config = dict(
    model='image embedding model',
    dataset='made-up ball-and-stick molecule models',
    train_examples=195000,
    image_size=64,
    crop_scale_min=1,
    horizontal_flip=True,
    translate=0.06,
    targets=['style'],
    num_classes=3,
    embedding_dim=192,
    arch='wide_resnet',
    norm='batchnorm',
    activation='silu',
    depths=[2, 2, 2],
    kernel_size=3,
    stem='single',
    avg_pool_shortcut=True,
    widths=[160, 272, 480],
    am_softmax_margin=0.3,
    am_softmax_scale=16,
    init='xavier_uniform',
    residual_init='none',
    optimizer='adamw',
    lr=0.0012,
    beta1=0.9,
    beta2=0.999,
    eps=1e-10,
    grad_clip=5.0,
    ema_decay=0.99,
    steps=7600,
    batch_size=128,
    epochs=5.0,
    lr_schedule='step',
    warmup_steps=220,
    weight_decay=0.4,
)
Rows from block 3 of a small image embedding model, named by matrix and row number. Rows with one number belong to one channel. Each number is 500 + 50 x the weight over its row's rms, rounded and kept within 0 to 999. All counts start at 0. Numbers have three digits each.
After each channel's rows are labels from the 100 images, of 14976, where the channel reaches its highest value: "top examples" is what is common among them; "peak at" is the part of the image that holds the peak. Only what is clearly more common there than usual is listed. The data: made-up ball-and-stick molecule models. In brackets: how many of the 100.
# convs0: first 3x3 conv (model.blocks.3.convs.0.weight, 272x272x3x3, each kernel summed), inputs 0-90
# convs1: second 3x3 conv (model.blocks.3.convs.1.weight, 272x272x3x3, transposed, each kernel summed), outputs 0-90

convs0.37:502418435410503490435535460458475540511488494484478542508414493526519492477473428463462461514488475475496603455497493434422451458483440487426575515479507515461483515486494552510655496479496585465537406425500458432445528486452500459477499591528486516462485523493608572493438
convs1.37:491410427490439497502477540496416480451463456415520448406530532412478416532480516427488554458514542531444496482438521471440492526429511523502470472468484433532530444408516421425494519483456448483437476473499417553400440525483439466527516421484413521428502493536488401391494
top examples: small balls on sticks (91); balls: three (25)
peak at: centre (65)

convs0.19:435466516406474459416461480471492541492450475480497458517400444511434469475462398449502472457472512421464417484504507453488482450498455484389437463417506472485521539490469531478399387481543374394460469406484487519482521479504470450430489532541533486521427491478408442487483
convs1.19:490457533451460358459540481437471532478521558542550575516562466559514515525510454513506527563500543554508504508491570505528484541502530513408484474394499560596508510453492538504467575511565574631540536467488477508461549452446470482552523438452504535499470503522446515410518
top examples: space-filling (98); balls: twelve (26)
peak at: centre (42)

convs0.92:429472529359499504348383477516501485492481490539530440503375431558387515515507345477501508549532529439524442572487498484522490476493436473327506487432504519408509555484483496540498473510503393442536475434529479468472491455469505489435489496545523430507416503451455448485484
convs1.92:562506499537504488519607495504501467502433402512533511469492601503544525398575507547503474468488528537538457506490591555532450528520451544532499489499536489682520495491469562477519607486527570595516480522585492460488541491466540476517547532576482624518461614564512428509451
top examples: balls and sticks (100)
peak at: centre (40)

convs0.111:421474504395487485411483473481485545495451470488508473507406419526419479463465396451504479442487511401462429471498512471483488427496430467398455460448512497491506517487438540468415414483538428429482440413501483492479539479503471458416501536519523517513444489468435455495473
convs1.111:510435527491435378489543505433454553454526549549563590516553444565546495541510505502515532525546517529515546519470543527525482559467535541455501505432485590559516506441490552485498559528561592594574576503487449516461538482462459427577517436450499523499494502529489489421522
top examples: space-filling (93)
peak at: centre (49)

convs0.210:446455488338501491374445471504485486495494462541542465497437441560397482496494362470542503499522518435489413551466571497481499447463453443304513508446488559452469513482434437524457450473480414425573444387542455476467483502463463470449509517534513475477422507443430433490466
convs1.210:533454524522519449526489509456483472486430413516396465427506537471551531535567496507429447420450528428560484485469509501556443461438487601521508498562546418582579494444482614505537483558525511508487589480596452480446506453523551512493387497590497477511475581592543395432496
top examples: space-filling (77)
peak at: top centre (31)

convs0.50:463438489362505481380457489496472511475481464512541494492418431568438481510496387448538507514523539453496440533456562475473509455458447469331478489457479553446531528463426476528444447501522405405551423393531432513443502510475484459445507527530507483477423494485442453478451
convs1.50:522438513505478453505488464456482481482418409530392455450520543486538532524550492508441445423434517442538467456476505490559436478444484562498484492528577440587526500442475573462566498508485505542491562466589448478432481456462516468483379500563477481519463537554527356426519
top examples: balls and sticks (64)
peak at: centre (41)

convs0.0:455440525513512502505401521480490480497459391473495482499432431515445504552463504470498488493515515452469422485485442428505517437466512462507483465437539445427500538479461541497484413455490395463461408496509469559469478473442512441450468545542566441522485448480461397481420
convs1.0:524507480431483440467582505540480510481472528594549575493501528543499511392529419526440555510611509551534543523472528594503508567513510511409529506334462586608457477472528476527549527508517578570526550435527481495477585462459536483540582487555462572499450591500473452503574
top examples: small balls on sticks (100); balls: four (28); balls: three (27)
peak at: centre (74)

convs0.204:498414425486453464502455503445466438470503448534458464479466486447454469453509499426472449426458403468476540476454474511423443502435506406480558544481478545444368500470522481487586463440407517487520425462492431476423474449415447444500456523519503449450506494388585484481448
convs1.204:506478510497503414514489522401456440473527509440482434460562571476515472574515467479491492393501496495496501448475534448502482509502516523482468473459479451436465443465516436479524430534448398416415565451529473553464447522545477520543483405448439480463535501510490516420439
top examples: balls and sticks (85)
peak at: centre (32)

convs0.154:447429519484457465494451491438472483463433453431479530483383457456525460510441496436426442521506458503490481447452461409473466502454534518454524488419474391460506566451468571524469488507497455469449481503451449441459516429428469422497459440527545468506417492499475475461458
convs1.154:594517521580564472597502544525520480537526479478521511487552556505569543529510552535517561490548602509531544571536509542511554470533558576566587531558510472526625492510510445539581485570493477541531575584517515545506497565592527597484508496570503498521504515589580450498551
top examples: small balls on sticks (85); balls: three (39); balls: four (26)
peak at: centre (71)

convs0.11:452437428504437511501438468456476385485480384452464433484467496441488441465451503459464441471441443480462462432457427474436446464440513479494564502512481465469436481479422542504544480470494520527451435529433464457461486472448437438489470485440476436466494469468516515478377
convs1.11:578507488572493512606515573497468500454608550496554563487542508481564468582479602507556556497582526531497584559479484569489520581492613539573579560545420546426554506488584476508540516580523500491489506590445483584493538556569505494567558447457489509469580488524566541495531
top examples: small balls on sticks (99)
peak at: centre (77)

convs0.227:527454486614462567629431523504480433491492413507430463491521534524579436459502558451454440516422518515465437505483468487492509485463559440580485457550512525486516496488470484436521466480491432464503441556530460566474487424495458456549445526485489439491529440464479442497407
convs1.227:436506428462490514429499485505458518473476494522442467440508583485485468469463422514512491419510457441451456377488432539455417413491491472450529535460442506473457446482480456515514391485474504380475556475453481431478480561501504503466441475473419430444500481486483480497579
top examples: small balls on sticks (85); balls: five (25)
peak at: centre (39); middle right (30)

convs0.33:415455479401504501430456465519483453487471463534524411509409476556406474434501402461506465519495500440493372519468574492478508443474466426364554488458471577453496514481409439521451416489514439417565388444542459497455492460461465475456507527521501475483383507410438470488426
convs1.33:513436505553479477528507479473479483478440380519407456454538559488534526535561523497456474424446550396549456486455538487532445429430488566523499489542543449581573482444449584474564442505486502520513575506606432464432468476484526451460401517568478466506468556576547348446488
top examples: balls and sticks (73)
peak at: centre (43)

convs0.179:431441478450480473456438491476482535485426513414478472498414444462466460506436460429471441477492455410482368386486446376446485460469462507444489457490475428437489567459463506508451407492495380393447512441434463493464523449435473459450483506500532451482449484476421467480500
convs1.179:484481557545493470520523469449498512529500525351536429493462461478483491490413569505539570477484594528486451579543606455507504493520535513550562505546544385561556555483466466529492546498494455602424440560427526519502476521483424555512554467482539563497471386529538489419515
top examples: balls and sticks (66)
peak at: centre (39)

convs0.200:455467515399480473439426509472512477496501439530541447491467484479405491480521399475543481431494435424533403520464536490503459457460468399363491489490495515467377593485421380551417423453399381404531478384520477477483419500462466480471493489574567422511441527392436397492479
convs1.200:540471532539538450555541482445486535493477496516439483460470488491558535546536520532405463378450569434535527497509535503539441437469528642522523497589535443558611468458476607498512493633531503543474602534570486452461571438577546535475399485526497516515526535625556459419552
top examples: space-filling (69)
peak at: centre (37)

convs0.40:507448481580470552597416518501476451485497414472428471488520567526565440476479536458479421516425535485483431479485410454480522448463573459557505448546511471504566501480466555467568434514508409454498474546507455587458518433505482485551428525487492438496518429475510401481427
convs1.40:458517430432479528426541495533481503479493533517467507477555536506503466489437401497487447485494401449414468411502465519444459423504458423403462485411431502457375446506486379467497398472458471363479510413416496441498499518473483486460491504431439469446533434436437554517520
top examples: small balls on sticks (94); balls: five (26)
peak at: centre (43)

convs0.142:409456486397489456421434498477482525490468501461462428506377449498462473480464389447473490483484490418503363456490492451467480432483451488364501481435489468438492554474447515509468398473511417399485466433467474529466535475450478466446438530516518460492448473443424453481479
convs1.142:451490512529460484497533407485480573515491581372486497510501488487474462468376540474521550526427556532431411559548577404483515486520508508529500444510529415543489537487457453484416532500500479569432462530391519474515474503442406521499512468453510524482454341513474534443562
top examples: balls and sticks (68)
peak at: centre (33)

convs0.138:428474532530468509525347426497500492481468471445518360497397468499500465473450519437451452496516508403526362490476465413508482462473517551520541451562489434438547565482376532545516440562569427487475550567468481462481494413470468476424472455527528361519473514498507544482478
convs1.138:563490484583478489524620438499496522505540487408557493488382457467550493431469573516469551398468620485491492543508584510489450480496463573592568492497527462637611461488489502459559531519537549578481468577514495451488536449480484489454591539499476622482490465618613422492493
top examples: small balls on sticks (100); balls: three (27)
peak at: centre (61)

convs0.51:446441481402479497398439467517489467492495435513508446499434432537381470469498416444497482497490500459479437504480536463477509465470434423372497482459499517455475517491421469503468459458479409420530395402525457491456454480455449432445501521522497463476396472436444451489433
convs1.51:580445510557497453566526512465467485456460397547444521440530559485567527563553538517466458412492546446552537497449516529541438505432535607537532525572512506574562485440508620505574518548535541563518593535587436504422543493497542464509420488548477500501516568575587341437514
top examples: space-filling (66)
peak at: centre (44)

convs0.30:542435485549438524569391465449479522490506385424461577483474489464573421481438527459420433487440520415490588487465441413484472442429512524545526500567498386546588526473456500463590462512509414492465529520467444440460509480521460438502438461516524410489526403577574403482459
convs1.30:486515446526546551503499511567487488505551486553522498485429545469519521486454497502524623451562430474464446452497480565476455500477545400491508469464498567446388366518507371501440445451401465383519430514458487494491395571513481513527482528436413444453540491392426519554500
top examples: small balls on sticks (75); balls: three (25)
peak at: centre (61)

convs0.174:462445445492462547475456452477482441498487400482463468503413489504478459443460495462438422504414477438488497435497449431455470438464486493510562482519528474479456481509407592524607468484509521522509446523485469444461503425439448467437463545467472465495516493468570524503403
convs1.174:544490435544446531564535571537447502444573534503574590484543468498561442582480565466541515484582500518433587535448476553454499569489589515551541537504420567457523420476567459432523502530534541473517501543445451564476540538528465409568573460417431526446583461522540521489472
top examples: small balls on sticks (100); balls: three (25)
peak at: centre (64)

convs0.176:449481517368497432395477498467494548501471504486459474516378423541499465487481349471477521444481530411496441523500534477488458420492427504333453471434502486475518549483438521499435396487549433389503484369499487496482564495472485474423441532531523487509455473480433469484502
convs1.176:441468534476469439447529434455482548510495578422514498518506476520462480466425497484514531526449513551456425526529601448511496512509484473470449452463543448596458530476450463486409600489515522590483466492447507481500485501433417524524503461445516531493467387471428544438551
top examples: space-filling (72)
peak at: bottom centre (29)

convs0.95:413442450389493479410468467481474532496443491485455414508368478542456454455464388443477477466459514416466429482502514473434493433493457461379525478436482518471482494481449550483521427486536463416514435431491463506464551485472435481437453549501472481469456487427484511493467
convs1.95:484450485514413474501493441473435553469501573385476507489540470464533432518379531432472532493467534533399478518494531405455497513476510528517469430485497441498495491460461455444450486521518456502431516502404476498465453502480379461512489423416463474453539346535473534416537
top examples: space-filling (72)
peak at: centre (38); bottom centre (31)

convs0.231:419479506442512505444453488478504517507455423484504460516437426535443507486470422495492475433495523409490399467509492437488484422489452463436449447476530494472507520498455585488442380450557436428496426435511490496493561470468523482417482567534536477525474483465448445512432
convs1.231:525485500445425445447590498508471540471507545570565603526532415566526478511506464491495469544523465533465580470481491556502505572521515492426474505391457610551456484477512535441545531508570627560563541453463471511489578454449451410568552467438476553496498477500498517483523
top examples: space-filling (67)
peak at: centre (46)

convs0.49:421478517408496473422465466468493541498464470495514474516410420525431493484475399472522493432502517406480425486508518460490479427503437483401442460448509499482519524492460556475406401479548434424491449421508482487482545486502494474406493543531533510522443490479428458495470
convs1.49:496459512434430390437578479439470558473514545565562591521548443570521507505510447491512512526514493514490533494474529525519455546484510519382447485381496599580484505461469542468497552488565616590572568454489466481477541469438463434553542459459492539491469498521453500451520
top examples: space-filling (97)
peak at: centre (41)

convs0.36:481453502393475476389506478495490527489518455526483529505434415514401508482516404453505467459475433446485483461454548492501471493460430414372473508470491526509443534486462451506427452449470412421537424382527463466465506482463469455465490539532531508491453467443449444500447
convs1.36:512428528556513442558464497446480479463485473545470467454548543515528537562560574536427519428533547475569492514467514465548478490451526551561447466580528458491526472432481623530489490521480481531507596514561450507447438460513519508512395448519490466524486579527504406411514
top examples: space-filling (98)
peak at: centre (35)

convs0.161:555524520609479535630526541533496460482490541552419475499532576476586513478505594502385417557433400537528503439494454504528506542519596467601555537554449494505389511506485436495502492442453560558487493629473509547503485383446533523591413497485510474518574480432551557508484
convs1.161:405478483508488454478502449446482513491537521433537437490468475489414500498472532459452608470502627481488414594506562410480479414504448464532454428523499442508532441481441426440428435440424461463479447468499483465488388462458464479441512497494480472479460485510470490456501
top examples: small balls on sticks (98); balls: four (28)
peak at: centre (41)

convs0.145:553471445540470534552505528516489428490489473534465534489517535459500476460510559470496394466437362499466606395486472528455499540491535404553558574527485584458356473484577518469664485428375554539548488518506476507473436440423484476561486520473483497473561524388631490501461
convs1.145:456470443404470454435539491435470463477495479476463461474531530484489452514486396451448443417473472447442459427473512451451441437466447465413408435415479468492426452476442421443524400441413443396475589376484468481470434506468454473490479472449432502440504453503458496464451
top examples: small balls on sticks (92)
peak at: centre (58)

convs0.144:451471515371497500362457469512500483506487462542481497506396389563349495506514392470484491506486518451477506522495521494506509449491386429368494503429517532453492499493435515497517482486477452460533399398554478468481453476498469442425472553524518491513399454464474462503447
convs1.144:562476509544481460553514554485494455471480409569527509468535596530531529508604534539510512473586527525564536531437540555536464559463534583523505523508512531572546486465522572512518549545518546555533567508596448541461548529505553422571517490564484545525488640552525363486473
top examples: space-filling (69)
peak at: middle right (39)

convs0.181:465466461460486524497457481493483411483497408564477425490456507536430455461501462489517434511452454487461402518461578534465500499459527377429529529523486637486382511483477437494495454406465430446573418459525456539461456482429453496512465532509511460466463459372473362491404
convs1.181:500458493505510467503489479451466487477471425470340414432523517462518506521520472491406465395433525380518470427479477438507424423446488572483486502496518375539556454454469507493505366547472435420441615470569463461449450486538530507482334476498459391483516482592497434437505
top examples: balls and sticks (72)
peak at: centre (41)

convs0.215:478428423400463473406481488463476482503487475455482495496453478451451462451442411402438418448456437458455506437486482432402461429469399470420497488496500470451404516489459496516566439446422488428505450384466460435461465451437412458470468556519504482451483491453540565496439
convs1.215:516475481583538496608482538465436452461539522447506434403565497447500467564499600484448563473534589532523514541467526515471546559485561570574485471571462395472579493447538459513455519576508370506405483544474454566446530487534518565545501401510479506457557502546493514411512
top examples: balls and sticks (69)
peak at: centre (47)

convs0.224:515466497496440476539473525479492482481489486546395468504473509465473499463506487453402391484393365464495489422469434507501445517465537418474559540468461521455367521490479418465467426383437504455487428499475472473469494395429473466521396526503532424494497436413519452487444
convs1.224:431453499505493406498473488425491520489491536479513443493513531497445512508510515486454525419502566483523409538497550436499469416485471482501427422501527443503483453463451450493398466447409450464499492458538469499478368468493478498480457476505493459514473537480451449442514
top examples: balls and sticks (69)
peak at: middle right (42)

convs0.16:523431496455466465459505512467479525485509461524428529512450449509434507536502478464476469467456447473481562448475452482477436541478461435462471531411489509431472515472554482466493478440440485451500351438507451473458504470459507405492441586521536506498455447466514464499426
convs1.16:459429507470498431480458513447481472473466470549534452473558595530450512506567509496445463458555472512537475456465512470529479505459502523485397452455512503482440480446504512524467480439464462472501520437575460534456411500453485496544500457503488513516443543500436361417508
top examples: space-filling (73)
peak at: centre (32)

convs0.252:460451436473458524467448466474485427499473439483449438511410489502481455456429475444430418532420462443462503452499424461436479442470492467475600507502508475446448476505411581513610483483506544503495433505450473454475519435425432466458456536446470451474493477434568552499399
convs1.252:556460446561418503576511583497433495427571499475567586466544470463564440588486579444534532488562520516469584547424504551459498583451587528563550536511438547462543453452583457431533507517521526488513492548470431579450514536528462399578560442470451516445565484533547476458461
top examples: small balls on sticks (100)
peak at: centre (48)

convs0.113:416476501396481447406454485472490518497459498471475383505426471512452474474466397462449449437459501423503416459498495452475458418494427490384471464439501475490498528486412538493460397475555396400481461402468486492474552459452482464447458510530502471510434482449455476488487
convs1.113:544471543503449436522567467493467568488555596453574579526505422543527474522455535501510532515509530553463573562507602529526512569506563519509563516486485559551535539459520511501478590552582620613535496556444490523480576444487436489537546433443526572484519409526526528423547
top examples: space-filling (74)
peak at: bottom centre (31)

convs0.203:448454487378486496388436467502495470487506431514526442493449450526378480473493396453522489484498486448500421533462551476482493465455454405358491500484496522478449534479421441518467457459468389406541440399529462461475460489442444456439508510534514462470431502418438422493459
convs1.203:567468520585530455571523519456477492469455424534420501434497520481583537575546537517414466412484554437558529493467501518544430483439549629555548530595529459560586473450494617510549491580548509550477629541572450512441551461541560511496401469549483495498526559614590404442527
top examples: space-filling (64)
peak at: centre (39); top centre (29)

convs0.100:432467466363489499371448468501496470494522448523520446496450451544395476496484366462511494513489512440486418541469564496475491409474426423348519503481493531482440499494411437511500457447462415432561427389525458449468472494456446471436510523525492479462446504423453469497436
convs1.100:570459511554522473585503539472469465459453361520441481409504516462572528552553538514420453430474509450558548474445495527525434497431547635549521512585515422543581500442514607518533487575530498517456564508587445521436523459533549516519442485589506508505513565602551395429473
top examples: space-filling (84)
peak at: centre (38)

convs0.222:459450453433500453428463449463495536503480522404496477498438454420482477527430437465481442415503430402495448379491435383429472455477420511439454440515502421431496577475471525522489431494499432414453512411424473447476490460442493485419495534515539471473477510491442496484491
convs1.222:534490557547504487564510523431492501515526521355500417476495443462510487526469598502486546452474583518519540548533569475517500525510574497574565525585531358608550525478485426520517543513492441579412457559488524527491498454493458541542489447471519520506544383499577494414534
top examples: balls and sticks (66)
peak at: centre (37); middle left (28)

convs0.219:419462491366486454379462497477484528489446519450496442503393446491456470492460389449490459444499457419497410429494500409463467458495418496357461455442482444478503546475475535503468435516517450410483479385471475473476540476467471456435483515529514484494431514463438521485495
convs1.219:493462546545482456544501436440493536508481538384485462499508438486517481507425584501452508511473577542489468578514539410499526520494541556562492453548544407529555546482441472518445527532526471583453516558423515511498486437491426549524492440458521517504487347558493497415565
top examples: space-filling (77)
peak at: middle left (37)

convs0.108:503465481560444555565465478509499490509450496466385458530446481490465447476433548426377430588422484485424436412516434458459524515492567434534568545477528490432452513510506460444494442408487489489463427556460495543494553437409454458512419602462525459492506370458481461518448
convs1.108:424482472466488499432405531503471470485492480438434381422543635432421455469446451463591530499468473472473397464501475459462485417479476412448506506461480384480444502480518442529459446456423359432410449493459490502487383606509488524499471487496488412461451462418454481480506
top examples: small balls on sticks (98)
peak at: centre (56)

convs0.271:445490474373504505391470498508499468499508461504529471489429465482431493495488368484539498459510501434486417508484581471468519441486417438357445479486504524475428525489458448507437441430453410390558448348518472517480469532469450495445500527549524491470475526449406471502450
convs1.271:471469498517510469501482444436454491482443444439360378437501475446516488467481486491380480424396570427500424486491503433491429400458483554506453453507523341560574487457380547506462438535502448523410582509510476404451521445497504540450370471529485433481498444579450457435509
top examples: space-filling (71)
peak at: top centre (29)

convs0.256:478441503541492587537413495532494440483461453544441430511446466571480474451526524454407465547492540500515462527478496496495522489454472451518494449527494553454532523492428478470509481529501447455551399510570463542460421396508500456484457537561514422506458444473490512497405
convs1.256:473478443547443499515556481507472492469439424541467473473530583508538494499492517493531528427481551475466420427468497497495413478454495557525533507506499485578553406467439547397565494495498541549487535541512436452452479558471517400483482518480404520477497509575535361489522
top examples: small balls on sticks (97)
peak at: centre (63)

convs0.98:413474488387482449392478480463493524492453511492453429516396441549457464470465390441460490461466527436465428516507536460463477463508439463377455457427489503481491511486466547458456436473535459415516459381495480483491572489460437450436483538509497509498463468441445484497497
convs1.98:470461528487446406469517438433460526478514559437473510514572460537485460507427516484459494533493507563445460526499539448508506516495507509482435435461488481514452504468432493494444522505505489537492555491420494493493469498467418493542483430421501503487466352493440537423532
top examples: space-filling (87)
peak at: centre (42)

convs0.199:509445511565477542567405507490500485506504411458444587511466523485596461499488526461444455526464516521507499501487413417511519452456521508544457426553542436441551549494499534477594469523472397444505487526536469562472435431518482452532428521535526412511535449530504475487426
convs1.199:431503407435503545429518502535462514479481515545515476452534576501492453449457434513580552423530446486439426380495474560432418479480492476462545509446446548509430436485468426504529480492466502411475511479422489441474474583485502514481541490444398502443507476474474472509597
top examples: small balls on sticks (100)
peak at: centre (52)

convs0.39:524444494435493443504489489435478537484411529466443553500395428545532410572427427435490456524471557471432481481485528470443472497475537515405437490413465492459555521459510456490382420515548455431485452438485454557464601508419452461472442537497523478505492418510412471468481
convs1.39:410484504456479461429453451469502451513446482474388380481519519479431499469506452488492473476402453469494368421510503420513476417495449399433432458472554401548429475490457492479445479442432446478452495433531502474491398477441493500477385510503485438503440479431405485463489
top examples: balls and sticks (69)
peak at: centre (49)

convs0.266:433474506424486474428470476455496540499460460489483456520427418525437499464473406468485476430489513420475431469511500432483474443498433468415451466441521488457503517492464556462431407453536442433491436416506492480490554468482486452426471564526531509511450478469466454503454
convs1.266:498466503429435391429563502453457542465512569570569569530562450570508496537512452493503460527519456516482558454480511530509481544505514490398451494386487598537431483459482528447503522465541595553570554426485467520480531473422455438584538464436482526485479489481473524453508
top examples: space-filling (82); balls: twelve (32)
peak at: centre (42)

convs0.155:452431454370508490408503461482467514496485466513503464513390452576420483458486386471511500538499525435480492518490546497450481427479457459367565515442495555471500503472405513512529452471532521442565390441533455466438533505472483486432511578517488512473398505462502488486436
convs1.155:518393476503454466513454538464433474452469393482483476429543550453527475531550512451480519452501532483523498496422526497494469509406508532496487492492521481532552477414502518468532484502471488480502553478580402530395429506507474432514469452553459468480487558545517354395469
top examples: balls and sticks (78)
peak at: centre (47)

convs0.88:521454472613454570613453523508490443500493426492434493504535541526601424471491564459477435546415525539459439494482465476473526495466535447585449445557506521498540500495475500436505479483508433468525434529520468559475512446468464446552472522472497480501551443483464459492405
convs1.88:419497441422499510415499500489484518485486499552461465454541574499486479456470394518506469435506404428452446369495439528467414411477464464416482507433450510492417447484474483517490368448468487344477561421450486440481471552489516500470454494453439444459487479463456476491578
top examples: small balls on sticks (72); balls: four (26)
peak at: middle right (33); centre (33)

convs0.97:459475455386478461375446466469500492500502484459494450499461470447437491455470370439464461400489457394490452448490489426439458427487408469352477473439508454447460537487432493510482413483460405404510452360478475437485470469466458477433469515540517469467453506473454516497460
convs1.97:519491548593551481578542485447481514498462496429435431465526447489497500488461565508369437466433603490520484544525560479496488503506536564582490460568523308596599535480438480532428515555549438617413527555485514472489593378483507567519437469544535511506538451564485513430527
top examples: space-filling (71)
peak at: centre (40)

convs0.175:452425414476435486473467480447457444476463441439452447479468482459471413455415472419443456481438475465425470430460433475402462448451485475477551505470472455470450449463395551461519481447508518488447420484416449466449522476451408420470467483427449478442472450475518516472410
convs1.175:582476514560475472585509581475454504444593548498578594490543493503574473584506596491568565513570522533517595561458510557499536580481607532565573551539436573424542539466582481512544523571539534499530514573474454601471539558560483470582562423482513518484556493519556516453514
top examples: small balls on sticks (100); balls: four (27); balls: three (25)
peak at: centre (69)

convs0.73:470431419438459505450474450458475447503489447498461467504415481518460455465442442443450439529436464448441537456492460490421469437472487443440606539465510523459438468492450566507627481449468556501517401489473459438453517465435434452459465580467465474463470476437585532491411
convs1.73:535429421530455502560487585501408458428533459459545525410549529421532434570489556441548548473560515531462539508414503522439498570430565529529519517493447493481529446426558434459500535515483476478467498523487407590412472561536472437552540407485419510424530518529513446428470
top examples: small balls on sticks (99)
peak at: centre (58)